Weights of a small contrastive audio-text model.
Model: 7.2M parameters, log mel input, encoder arch crnn, encoder norm batchnorm, encoder activation gelu, encoder depths [1, 1, 1, 1], encoder widths [96, 112, 144, 176], encoder rnn gru, text encoder width 256, text encoder layers 8, text encoder norm layernorm, text encoder activation gelu.
Training: normuon at rate 0.0031, 1900 steps, batches of 128.
Data: trained on synthetic speech, music and everyday sounds put through simulated rooms and audio effects, 39062 training examples, 6.2 epochs.
Rows from block 2 of the text encoder of a small contrastive audio-text model, named by matrix and row number. Rows with one number belong to one neuron. Each number is 500 + 50 x the weight over its row's rms, rounded and kept within 0 to 999. All counts start at 0. Numbers have three digits each.
After each neuron's rows are labels from the 100 texts, of 14976, where the neuron reaches its highest value: "tokens" is the input token at the peak. Only what is clearly more common there than usual is listed. The data: synthetic speech, music and everyday sounds put through simulated rooms and audio effects.
# fc1: MLP up (text_encoder.blocks.2.mlp.fc1.weight, 768x256), inputs 128-255
# fc2: MLP down (text_encoder.blocks.2.mlp.fc2.weight, 256x768, transposed), outputs 128-255

fc1.59:560514490532531370518546514498459585492437485535512450497493519475475510540497545507390472516587500500571471494567508462447472558510531489449493478457485527575535548503626521473455633439508523452446483469517504555418477496471400369504480453481459502476544537525435524449549542544578480525445617480445530508371433499447490523524515411484549462493438482514476557529515429562473433510481
fc2.59:451487532526477516519490564458522431499525472303486545576552395489530463498514513548452488508551452531604515490441555383521510429445534490585509466605531458406396470459549468561481449536494491476514556457471498432513556572491588581444519636502436457623521550532510546575452481467524500493592528508493480433524445608572484471462529489548485584448539456432540326514415497501501511481553
tokens: "o"; "<end>"; "i"

fc1.30:475516506551498525553415620369481467517482525514414457542680516496397459517466525526438520472498458490543545520500557545535573459515499560511459571504483489530468456461464534510395521528559532501481555515469495495398521520450451415467513516541515493514472492408438456541543449533503589490552481444495621405533452507504553485527470484558510553462558516409474527534423460476505588527510
fc2.30:477471456483446447488482494529591536513488563505431508598526552455481498601530428542462527488511477451493379482483462446587414497478574445461501428476515479481560471475510470481489514489393545578511591482382561534483368606503526500589513580547458418502564515532488542471483478481530504506411419496504494537465527511523455474605434436489468507595436528491557401583489521458393451539502
tokens: "d"

fc1.84:542592491525499498589534478425494460561476518536477401453554444498491562512456574451599538586476450395521406472531387462467548484458528456568421476487485515462482508451486525580455470463501587420404570487413450547507463541604573320521478495561554555463501522554503524408488483480524518495543410495506431512560504480445477551555578558486526507464472505434489457536541510549572493506464
fc2.84:486524496539539557508494440534429535502457404474492448576455441540516516458493428443429563361621405589474536483493581581533503563503499339562517478498520439550492596512479468390535524545537472500488541495558579487511457480396520567495437597494499459500497506471541519579485470496512498523520519459450502484489460586487489539553557455522546508505579519515529439551445437485491498498502
tokens: "e"; "i"; "t"

fc1.464:549544515475494460573511630408450478460451585538586494598449550503475517506493545484523517560483448572590526449503481489463518413512524456505503489466444534447513473518513445479527531591449496494502551483470525516559483447521457543586515506429451520503467563501531403469564575514470566456445584507540463481508454447445536597511492465553510571474462545517563470543608491491421520454508
fc2.464:488538602568496566467489372431534515523596553543481544535569442365497503499449480518480484615450335571506545601485484518494427553501474480427567403529564450538469598516494507500503525484518494547511451517530470481559487408541510526586517476491499494381492511474403524494509536503463402472490491470527465532485526604520507427455552453465531546405490486530508500467376523524490502469523
tokens: " "; "e"

fc1.634:425445478557485520441456475456535494455525579473487494420451563504506493481468509468385494517427436531328484539483479456485457507466450488417464494545492373466488484451578523613430551527497524585491457527603515395498462466500489562531579506524449467551548445438444479408517517455549543553535509450539506552463598566472602442438582500547520474557586510521502425511514517488575445501482
fc2.634:516510493453585525507451527560431457481479481486414494455517573491458443519482536503503528525457525506425484409469486487531507570518536472444519444522539593466579542582447409480563562548561406466445481458451516573507515481537542479510596477440477437372471545536494533545479549552551451458538478528509445589578407446469410597531497511553524512479465476515453514528436476528495493551519
tokens: "m"; "i"; "l"; "n"

fc1.358:507643518426507455420573473471512531497514456491565497510435474611492499518636563409493533428555455483478528515512500484444510543493497576553471421450496479584489493509484545513528469485473458434421567561491486511459473489468518573434650418442521498514486502527505485552522502526474507423545624485536586560380477598511502532475470415593497509402525431483481521560509434536451480512517
fc2.358:595474405489450500467540579513416603484593498543494513538515440476556500511463502445507463486498497476505487583550424540501543534549448381494404527558548528375456532545501379514549458542482511435528612489428441498478504534509473580478534506509476550540497607510529532470493502448465571412503497464571478574493472561492506500514510536395525507447520457530510478528431530493490548490537
tokens: "u"; "s"; "<end>"

fc1.598:485432509430449565503471517464555551458506469447522515489455574534499501431408563538449539546459457540475523594383515507446433471464478479591547491545398504536476461423462524516625455485542498521484496531541473520457511503483520423563484572445577416502587465457568524501555484565547470552522546466533590400516547521519512463500501561476374527527546445486526425432541487489537502556453
fc2.598:567443465504570528504450441500484503524570434526550447511460451593544537477507476515503388464532548481504488542521488520479438502560529570503524537532502543438446511539544510521471460470561597555514541441520580328576544487511433452485491518481469426500559539584507536455487491526490451461487460584468582447485520353436592499530472477414597523476564502446505540477394493526524520480508
tokens: ","; "<end>"

fc1.700:541580469501583507436465498550507405497471470487343499501491564514549571573481561493561500589483586496460539432477581523501528392467547468521579414561522484534405482581556524473501479400445530585507521497547475470486471455446470486479458513469560447458598476433447533575501457482443504465552470456572581444486528530554475492531541548532592475435623510530478392515527507449486548559508
fc2.700:409457437511484538668471465520542512448508459497576431448532495373533536521538489645425467575575502532518459538567523513499551514452569483545478488434495562457571496589464499550553544581521462509511483539442486539474491483608496512474514499511442515506427572498578469448597523520396538519544513527501502457466508507394515457496447497494522510593425533475481469490510428523383532474448
tokens: ","; "<end>"

fc1.660:513627562450502463507548490461500482463599468466378491440494513461576504518450603461486583538485537483440509405447502436532591486512432496548539499484504503482478527407440540478481557538503503505532474474623533511526436537477472506465472476481467527511544442467389460439520546475479446493337463508418562466523484481549492525575525580582499409579528474430487436486501600553478494463500
fc2.660:522478464471456600472533457547544507546500480549526463544494524618576438531510464452480446481425521566520576478523545495556576437442435519573411471495590531542517513438354435487481473512503447488554529522419533560520506458519454470494506419453543532500486539489529533531431514519562491473403564455424516489493497415460478517540580495576530503487457473519502476534557524542448501455512
tokens: "e"

fc1.365:486502594521486507535458528480506538503426414575464412500483549530434465514522514418517465477465390510477487506525436535460483430459495500528487557489489514458542513544483515491431525571593507516509457508477479484515508460430528447476507574504387449561533478461505548629613500501501526529588446571581460392544521515433548508529593490456484405418505432543473520466593408532488482520535
fc2.365:479459501482588559522510411544582622464523530437487545521459471431502483467435557486453547483506638481519515473467511489532532487465497508491552417547546551458468521412547502494545578480492565428492531545501473556489595495483567597519456460465527524509577392497491455465424517515568420611529513458409584525475510490491537460473468527516482531597450513491380446460474594590482551516565
tokens: "o"; "u"; "g"; "t"

fc1.149:434488422526446567460459445465526570570536474526449461566427443468554530574529525462501491557512397522471568557441472561562562510484501517525563503506542467454488515511550419460664476455554512570466542503471558517554506450477497492530449490456495543454499532416368537523543531563521441568493516502468411514507489528495525507452475536441530434563420594570505443459485542584459537504569
fc2.149:469430539507424506483486537392559519533520420559554431463508511512515543406426479590507371461551488435573487514544428438543483501533487516551462451544582467527498497569491522539493477469505506485518490381481589430515458625471510455496559491485484427436510452463460491569531440540520537526493450501477334546442459467347583466493477501561539479565465480546512495395497487503533537520536
tokens: "i"; "n"

fc1.541:504518543526535575546561483500483491500495434591505510560573529440451415510484505541475464439437500531517586507485518546505477497453572522486527526579477418509563452423551455446490427536506510473543559481514510497534527523412463428480482525504605435494530482570503587517522529488521522574431454518535537576444520462511586493567489477463458399550455451492487434447481571558487582526566
fc2.541:495508366500504344563419484498504537486522527459502488488510480544579489490550550485601489499487503477435413485574464541439549456565409557584461482468382580479483470584529559547484560524524534521440379518465487450505490433522512511534513477485429532498499524443549529522511517523448498498556482494469455378580459506466380493434497495560465534514491553514466582572531481470462398428399
tokens: "v"; "s"; "<end>"

fc1.697:513417480459561512475489469423475539488337420511470485473481560515522490540507545429517517487557546513493486707547527532463507449576469479477465498397577521525481529448569493468593529451434525523499544503353476477489522525494574419493543451491569486460459634480499434556446443596564473449564499467462532463510547406487503528549553484518605450464536476516447450489508522479542509465517
fc2.697:542403441490445551587447597400551465537592429644290474513500482493534564502539539533436481527523434404444462448531504460473518533507529501499531432514558438553479485429575429488530516547563416504507485536512515484494441517441411478548510552505558458514478561619519473482507501429446460527504576490558479535530531548531452490533465507570576462567476520566454488478407590460428517528501
tokens: "<end>"; ","

fc1.701:592477528511500490420489467484501509486503425607513505532512490520549513537593452463644519423481574528508478493473574552590582515456411521476566511500526483527503479447580598499438471468524574550464524555491551501403419562513541484558503523500468455568481407423435473468545485466475496412511539465458491497486490433525449496386429519501376523453434499491458450456522535490532492511498
fc2.701:504490625553445445487505555535443547603465478514501460617466560454499472513441496623545491516530507421513544495478530570347407555547576617453425489434565487476421359469512535511418464526498450511496423422482506500508576523511408486542489497494536609554501480392532469608449528490498531442505520538445505509505540486533519516473488562511462490506498559586618597515403598544490467542492
tokens: "v"; "d"

fc1.468:540502488566454531456520540427514549396497497551474588487477490545473505577472510469546470583519510518413511449460532487498492490542509487481512486487507490488432497567464447523529573484493503513489479478473527559418370553529473521456475491493482503467594412462450464516508498489406510502434504520421497494404434438497498514607540514557564485345541525487357449498460587481545458480444
fc2.468:375576515487536469474471447520524595538517563545483492518490551489639486588459528492494568500504561497500395550495574542577604447475486466461512446431548445562451529457527487533424474488507461479547515534465441437503462401440407546415497486482587378620511469535473532446447474454519443518533526498499566476473409494533496524508439517538590487498458523585528547522516475594433623518578
tokens: "n"

fc1.111:362420488583453520489525481471536537479500468475550424575498574552552515440458520508627514493543508413608468489539501534483597510491577426507539416579500503426475553381568526588519485477492457384497496504509477533490487519447622433502476556517553469513495544477450482510604550538552456572583539549542461508449475581577552558563523505523547495374525563485519509469504445518472422548600
fc2.111:558438439458444547443456510475579514558641447469436474554449476439615518503501515555409513499453462529572460614458535525449521551481512512465473457560539608474468530538492448565585487423431560470457537555421516466505525547480530484517544504485485450397551540479434535522502511479500452544448517551474451495376510444460565486473437607524546493430449537566502419491497550467485431445493
tokens: "o"

fc1.489:405516436441497494589516403540497497495573622428475512557541508570479589494547536509510563483413532555448508414528529572549462551489440574572553456505487575491470506609502504524527494554488483440543527432431490475425561530579521563538551489429448490534473513467524536505471522577485588542496503523525528534562527553429593437462417488574455463409594513446427483557528543488554507593458
fc2.489:614556536552521526510449578370413547422474444644533549550402425443497380479445415484533467484525506454532558467458508463434463466472530503500503566547511457535466539503553499435538518516535472559535504530465451510510524497391446521469508488487526564550522462452492485505509395535549414514480521532548506553482511423489441470514419499447525547538439466476531472484486399545507435350501
tokens: "u"; "<end>"; "s"

fc1.577:539575498537544593415494432485496526557498581435486574521521515516448568477466571479473494451415391431437491527498530626523469538493524492560496495581492473419500500408504492433466405406443530527519552402499531477393528395577373475539530541493482469521566509479444450489554491539473616477572484545426422500397534458446481442575451478435450481413457570552513466482435557520501481560507
fc2.577:482443538478453462485426578458520543539503445553499442413473456421636518488535451502508499559576484573531499434401482521459590472476581556452509575502561490425520429517459519496606593594571472502486476453531489577533441505525521425415509524504456583515411526506477581459501411466481481543461497560514529486578476478511528530364566397503561562493460492548467488516476494481551514506518
tokens: "n"

fc1.55:523506471531446531527484404484491505500597485497499499471573499518597514527496674511524484447429478505535578502429494590515560495533421537503557507542432514503599513462511446492443387473513490563542481404519441537538549590505530512490507520479543468541580467587592570442521479467398415436482465497470530568501558465570533552424496516398555458562493489425495618456404477492547431571572
fc2.55:580495449522524483476477545611559470463501472437499489500452473494536507597601496422513452505515494438509527450506467393527458512532498600578467502461504481479530565532501536475525506542518405496532439512475455428484527434505560523466439490553514476432566548478522490444470557543427481512480542539475525493538514488475552458462553496328485497379485565537445485460521582528508418559457
tokens: "v"

fc1.185:400452507547541517423563527516573535412636523573465451453535572534498514479532387443457569502533516515480429553478522497481535479469495468414377481431495520440606603401522529513397524468512442443444574500490483476418424491502546533559501501477524454564452494511441531497488541479515499487523528527555433497476590538376490536520513540551472490465553520512455562534478459533463506521588
fc2.185:453476620481471600603500469503514502542460516395590539535479576477545444520508584553607571509522390453528580464505555536532537498538470599470540479462522472481485489495483458453488507429427569514552458502491597535549541518536501429534529515531562544458529503436485538515455435416501597463512500494479522487448445540532452499462321477562507524551589499474483589458534463478430538488417
tokens: "m"; "u"

fc1.313:480400437560476556490463513551604535529449494434509522548491508485469432538494515537504542513502451466448532549511560430507445480569531417478506448521507473516455439456505459522460468486532515569453433568440536557513388483440548490488385516441516522548498537495614510430437529462500494492672644529460497510404383517454527480446534467529513514539523394530540550563445478502425520463480
fc2.313:468569554466506408523463519508372436494536488473561460452564553518513566526490570512522436412488514519510503408535495557430502533526479618436418548478421466410526526552518513460541471523543522469459481449566520458368543546410426564422536487552494491455431479474479529503515459461436539479445428519556608478475512520558505605529456536469488524575447650447566502449558491509435459575452
tokens: "<end>"; ","

fc1.466:473552508470560525566537513528510567585512474580555562512534494480496494501553587418499511443518430502541541551443598529521454457558541423480533460456504482577436574530513433564561479581466528500542410547485427378458518546410610540449476509518498409513535405506514576486550449529542459510531569508470453467461525399607535439520504494571425509523392488502446494532546550447538648564416
fc2.466:530495522431506529421438539453480495452465499497443481496420467575450548497454498489498458510534479469415539488537466519512536495444496499446456431450534547442471445588527531463431550479435539466591479439625493604487579475539500512556446486510521462521500533586425495465428562495562547549533517480506492454480512575506472509549473491454520427457601451632416416484473448468461473572441
tokens: "u"; "t"; "i"; "w"

fc1.661:428518500580467581522530443556424444506595540455474463448516523486572451486437558421459489533495423556514488532546569577576482654490488542535455480539544517509552550514547562563465355472518494472500509494497553551481426495561571512500565542424404443479519547451524496495445505518542544435518562498448501459535491506492483596435648438532599607574563481450438540484471509517437584477512
fc2.661:453535603500466434483514472550534502431562510572591438479554563503558539422432468486462463578519467496490572453505621555560565445514519558597462492509518467569496521505465543572502373558504520499497475599497542443487519554454479468502475434443481595557446441527462475464480551508474465515410505496402496399453396366451459540486564491507520529524601518531489570421487491415463531506507
tokens: "v"

fc1.523:500478539439393439550390555453556571517520464507517505477550505523410434499463538466491475512501534487515408546538518428496534444501479535521503486495482422517470473448477502377439502470534531371442552526598471623565499517458538419486411527546465498469570533467491428463588406533484440574499444559489477600480499507480534460539475575448455467490555530511562527542470515460584626371590
fc2.523:449505441517586537518443589548467476510500494434524484549438541477557578532486491515495523575555488605457519347597540492509459532493557446528497530497421559429583419530526520513484564485518575610494496465473461516407518448519466574461527402461513518479455534508505546545462516455446557509532482483432446462482471466553558421455502447457580559520535529512397445520469524518502443636589
tokens: "o"; "n"

fc1.763:421504520480516496456449463474444474557447545496530504494530492629538512473463508440514494518440593436508512411485539493509481536511483488514469399509442503467564629538469534475492517488571474540553450534403525525526479450524515530526480513383515473567441528503426563519465512504481466527446534537401363497497513599444509559473573565551532487466495476497544491536463443589462438434411
fc2.763:553501499626540482550523444513541549471634504455466504515565539418476472535528479438446569555454492546465423494529396492464420451488514533558547565524574491545514487652461459524575547488519516507475547471521458462488469596453460548456382447573493444431493422495481484476568454524530422565480564538561636519465488424507569497507463543586468519591494556468490462524593538414670489568430
tokens: "o"; "b"

fc1.389:469446577494630469451485454440549440484502469460542463464564486570471476445447535520551569538391435557437543497495487552539469526525492639553425476458513422495556519497614576434477425433487453480443531494457407472494486505470575607539480500505446522487533544520577480464497519551512548491464531513433484483501505606384520484521510514494631500466494550449478515571466483507456557495474
fc2.389:550455475550421493477507474438517593551483543561492522432374540478474599521570489474502458518525535467482542522503553524463558459475539467485548488534460543517468549526501406535596348497514635427524456449594505581512414457475468432502576518428556500535490536524517554439561465455477476528555423528495429529416477426443456407425406503589509515423476507477575499491432425513477487579462
tokens: "o"; "<end>"

fc1.628:433457518493586464502531465513402491546431537531503542478426499506457448485526473495496576548516623582557551514502441541491561484456476494517451579560560518445428470522546563518535459450549552510484476583466407490484562485476593571531493508531518500492462532489511545521516449511502423535505399545508512424581483588480537484423493551544584444514486509600399494490509510491430509525493
fc2.628:453469451508548519476528491510486449478468489477588514474534458461555475520522593470538561542567508511491402499485563511503477447510594479524504416511416516472460631592514446483482521512465428544500543531511485400570522467488504557488486474479564465471586463484536374540525472453493558511488449559415600563530552516445489492503437485525433481499543519485527521539491488519441521497524
tokens: ","

fc1.302:474496395422485460460501580523556505512472555591571488505560486440447539482601490519563522542493514503513540619477498525514493530572541540465588567501549493474480490441577536443318467464484502544471467688596512524509590414530491438499492450471564465489514445393450497518496469505566525478543494531456519441471487559450473439563455527446441487519522456494524403482490528461541494476585
fc2.302:589477515560577503510609505456510518507502510454433498412433533528420507492481529441500539508473459490522368474537465508492482515447584495570560423509447454594508433574483482529565478538483388415575489560548517530534467530576481532492495440444482455466547501529530536485440630546395482461430534493452526524509466531482502505504444508535512492468469493464480537572588491551555525497494
tokens: "d"

fc1.46:492538497580629438541542582546538532508507641521431602524437496479499470586537511527529499429537436498546480540508505580511573553498545494542546533550561419515487496570440599498512521535466439594492439499477480538507478469525508490468493508515502499371469517484448494569531497537557480491448537502513554515507429505519448452507512471525503473468407548575525458387449541493375472488503
fc2.46:546481499528439493580532552450475445514609477479484503434558460515523514467569528470523450629466469447467494512494588532392526474439507485548473540532474485431544518481487469500530498515496488464512549506561463537478605501459453432463419453426444528616574538574507511428511522514523585545524480560366402396503503507486552573541521521396382509519434515416556503526496552457580506546489
tokens: " "; "<end>"

fc1.762:550522578495383427513540422528504523540522558444489480507693538483448524604493521486463467454477468463445502479514501478561459505615507527513458515553516437474539473479494575474591502489463405440614445491545384559483553541437555487456569413489442470536467396487433481455512481500561448516451537415449527492432594548565507550491501448576629483480495496445478484501536444533548482491523
fc2.762:543491399583518534486477553461435560508471481545476484479451480518500588459544592357565441427575466517553568613479510519422487490438493485556519526518516490488463484419428446487559419507474470514524515583520488439570468445561471485430472460493553512564449614479580470442428478484521516496545503538462557560606482463557527470540495463519409512427506513549516476442478517477483452541498
tokens: "e"; "o"; "s"

fc1.277:449491519361467497484534450550487598518534509497542558323472442501451478532524419495449478476472469577511466480459516456472506380497572501529479569512541487499525538476501543473484606518408543472460482519566467450456513541496563431485480459468506432513544530603348526496567586585504446519424500549525453463382440451460531510476515495447442476496435396520528467549405530505565492575465
fc2.277:547500470618542474527557537454529525500457509576361419526520507506494422562474593467484611541474584527413485474584465524457414473476436521487531486353545509476492542521529544538460413519558492505590552449372533532546440538439486497478511506441476517508523536499461490542544416474532545531466436445513485471552508527497416476471549503524645475491428576502521551483571557460537544465520
tokens: "i"

fc1.261:573519548488592485491556398455485551517473530475452472486444543436458546537667491459561529609453446501461507463513417545465569501483420480526545452531468498541453490570513577454405484422501491516358440431521439453458553499447501474480417464439461548461534557435491507539444514604444519457473502564478498508556539472511535547531610523465534531528447478473523546497488462572544518602464
fc2.261:438475379477527548489521426470497434626469509498480581606464497540532504509494503479434535509541494495456523461496461489582420487497508577497529505413503510463538480562445528539613550532500464529646484510501329543523548571575479599546498597547563490497549427485591450467575507435517473532496424521496433577450465493507488602520562502511502441465510506453520467506541496455436505463506
tokens: "v"; "s"; "<end>"

fc1.583:525422569426503478510510568481518543482476551539540545431514507538411516497546445579545518515452545540458471459436487589420474393538451521542498508488550624491501504577521563373490577354416467489452537498426440425501516444459457492533484501479488550513539552451521582542500479469495450455496544488499508552640442519500594439511480507572510469566493503530458577489470517531452497568513
fc2.583:452483512505472515497529525513469481488596445606471544575453466526436504449534467445491424487575438502486566571518525506454443540277474471502493523497494547439543457466525473510504538561555408586570522408492569563529624445543500430482624446447551535546501488591460498560556474454519551615501402468494438507428478487487422513450488443460483487507485469487546401514484457546506459462479
tokens: "u"

fc1.257:526457470487433577495477493507497532465474450441538488490462544489460525514569668451470490528491600453541568341452485528432442574476481547531462508499486540614501531482459428576490556535465426557497444468511507454539535453511489435484558495628510423453455489544512485389445468458501560516578477465412539414555554429564495489488528538371414496499574466429453460436502488415485535504410
fc2.257:605474449497511430506502437510430455534546545469467519594420500597392599616484582507495480477425547558558478563382501576535513431471539506460406492478473639503542397455492577498444523405503467639439586503460568438404512524600573528523445478488526510397471500537525544525560551469418456403527498446485409495463512517488579431521518408475514456391548547561527452421540463413509582492428
tokens: "t"; "l"

fc1.317:490534533448550521534461491500521613471498498515551578559582508480573493593471501459426448487488404456426519440471535451511521471547470409558563459508574456509465487572506465456445447521510529536500532551570531448431514497456415561520423512479452514587518506425497557465523587499464549488608526391568508540542529399492521514508508479491529392523442485452469346582520461550522519529407
fc2.317:495543510554476386472517539504489491506457513479621517430478483511527497468475528489465507495501571424560487421525507508442497514521494517472422591440472461483474468390503599538553495597517528529518468308459350534412474577457492505465527533455460451541463401598621512559511489486551470547479463472490469528534518500516604490488432591455566474514500528560495536503538454519559472433459
tokens: "t"; "s"; "<end>"

fc1.630:497570467576522533466504484471446416454509425547503572449487424436455438539502520550423569451475461508524499490473480520533444531485489546521494574528621539590495459503492552437444391448597586525387413509476473469447542485542507469576547514486482499563499488449438524529592518533532471487421437490473580467473519465497573501488484550539528562488443522413399595535498515587506521493577
fc2.630:526548454497498442583464502354414462519521595618495412568573448469524471433505483474580489556494485406477533503571445525507548498503599466473532486557468556517444488596514480453485531540454520426540452480541462489515526576556487471398494417501584536487421527515467501523485545462553463494518517477477464520515566567573424528431519524456479509533514405614504523537534447463475417570521
tokens: "e"; "t"; "d"; "<end>"

fc1.289:608512541499390560503483567514519479462490526469484534481401473470489519439538481482613520464503407532610502580470544598479525506479493448551485580463552547481613493522510490428365473466492482582413474522527495561544516434468492472514442566462612408557498482492556514475535500478571482480495544495457516473525480426451537487435516539500527376506479550493524530423462555557561496580525
fc2.289:482517462486518469595544412619490502571472455554509566562424468595518538549504556507516465425564515526498496374514520490519453562574459580444526544566470516466492379515504563596518421572521478443566506519484507558537524494560500514508447481481534576500567519503435450495534548602513502530555383561466526497552487438595509487429492522461452519456455604478516511388531469539464453528538
tokens: "v"; "d"; "s"

fc1.165:495482509515528457458467557476554451454487455535497557435502560410486546537525452466440475456472502586532396514588552479524476472501442425468467491591490533484560598436558588445475547404526435504533562558526580449446530505575543512543458449534510515590433549564411505480570462440515492496462627491499435471516474514435568479458483457504417499546509502460504477580557560526508506514537
fc2.165:471454615484582540522561489527478491554461488512470543522454524537528477430543505526622535501539535484484578503529454525488436463445507576520564573403460488390524565526570405504507456461561515500546451493537559488468443415420510537475453516521508573481568471451666497517521457521417508523531434465510512441554506570448652439493455583554475553482624471601510482543525525505457447521433
tokens: "o"; "r"; "b"

fc1.547:371581525497569524453450445483515375592526502417419568465535558427536452541489499484466535461508492511467472476475438492510599519502495557457548471558597486500525561499467563570500432469464488439534486431578528546473504586455556419520458491574555410447445485456471543487551560479592434488505510476503568588512457465524485573392508543472450540553526521414520412445461533439471530443522
fc2.547:574441521606427512467510493502491473409531502520463492496485493511506506480403546490532493486406477420475485574504515431512424512444512540496470548464409495615556474508563556468559542562438575516475550491482514461537548501497411506454592543487387467556498441556486524476522523466449478532445488547475478444450478393503451419567444524517576449446531443536465494421512480494493513551500
tokens: "t"; "i"; "c"; "n"

fc1.74:537475544425567521441477457572608496520562471559519504528376489446548461555463561528639508534459459478480537478393415585517532493459477529535515477465496514411404475447566580507479370440514541501518509502499517536512575432473535467604554470503467529444558511541430509505465522491512455482492411445498568505440445568493519513490549436518455488558616460444536468481457591436475496521569
fc2.74:620486525535510533388521516456433487484468476517483484546490557477452510501548474502450548578445568631545498500505478476583491476519463415527499647470556504508537542562541444429499487528469555491497525547568507481517397538500535508500443481481457415525497453501516511539588513476469476528542507412452504430454393499516488571505514493398615707566580503469433437569388459527437514464510
tokens: "i"; "v"

fc1.465:492593497476531578505490531403536523530498509535450528493527501549444480533449528548500573445464561615483505452591521478499421538483527583429519582457489489340489576453509552424452460540430507493499476566483545517531525543413444483458514528640505449500631449508377552491446473517379500506484549378558464503437441566473538503500518496505457417471506569496520477523520521463478515540437
fc2.465:460460486528517534508497473565486392456530532465546475463444464415497555531561492509480562511437604510519498430530522518566562467527500479593535457520652464525457549522499515451599550491571497494495508477532509484446538552601589552524464541473445403553443540443527494451576537451498454557542500535419485435480472475434504479497574523520453523622531516495430470508488506513558432447489
tokens: "i"; "<end>"; "a"

fc1.105:471463481572522443546535420492542450509493420490483513448503483462501499546504548537459525486396493455464485493542527557389495480508468487401485438560496531463468461443477447450425541494481570443501444479534490579391550489498458544498516520482543535579534494519511523512464504448547518551471448502503415491438442585498549498484503554538512449452498525523538485530566580497453376542495
fc2.105:487537505502488514482539509494501514544527593549563522580428553574600537522540492516476525448479501529494560592440435519514621479533551532626459483482469504564516482466519527448576421509498518449432520478482426550512492520467541471512498477443475427525530545448586570512522511555505408492436648504474546497443476453497511514466512463497469529461431522413478495413559501512561518461424
tokens: "m"

fc1.93:487458488410538394578497426497548485486512351550529455523504503463556478552457512461533569456441450528539486434527522528456517502508473501484522516484419504570515475532560593503484478465528524554373512511546538527449546530500511470555473358522578455451425543486527548546482574473573471469497615568492512457490553500487596540452513471503397428646573507502463416547418543438514427480458
fc2.93:493468557502479621433439494383494506546477555540446556486521462483486536421548568502404525523583517506506470539590466533421440471538556506621529509497555536496502459526431552530527492511496464557519507455452505476513439527435472557493594510531506530550500516521490412511623460468491569558495459545554533477580514563464396452493409583451603613455453535490540499501562509531537504427420
tokens: "i"; "s"; "<end>"

fc1.170:412533546537572457468442575506465528478490582598574469480443509454511527470489503595457536494423562560476481546495508505442412600607500427476488537523564432421507468488526532491426505487451500474493501461484471563506440572431467473550517459449562499573539571554509510491439504451518491486430515438494504509446532512433459408488502424525519414649585484570541491546511422474483526499524
fc2.170:518504490527510546525555429527586489539525414445470526466492489524478511531503521469427458518544449503500482438486474520569489561441518571611491428536496564572543664461518522483441496479466600495583434605469502425493501497489528514596500532546573484420532401546450535517562523482463526536542433416442463484530489549559529453463569563456635540480531482515507511536491494473497618436544
tokens: "i"; "h"

fc1.561:545388460485473436425459547462541499415487392476452499500485583488556458455529491466509552431535502471461438488447501513554532495528498488525535471471512535459421486422670472483418555568417440540447461509486536524513428504430501596497461555487477564586393455430438555449527510507498535481454554622453453488503524492542427593419520622489482520497513505597582596511605503487475486568461
fc2.561:573427505552536574461587542497436532640490555563448481501438527527554483609559493586537573463524450526533461433378518508389424616505533524446461530454518566460550488473495549511411431452482474482515426577435499527438506619575449500485535510454561501543475538531532473479383535468495520367496461461462513538449538388536557469499582522470409543478473596552489512480487516508446507549524
tokens: "v"; "s"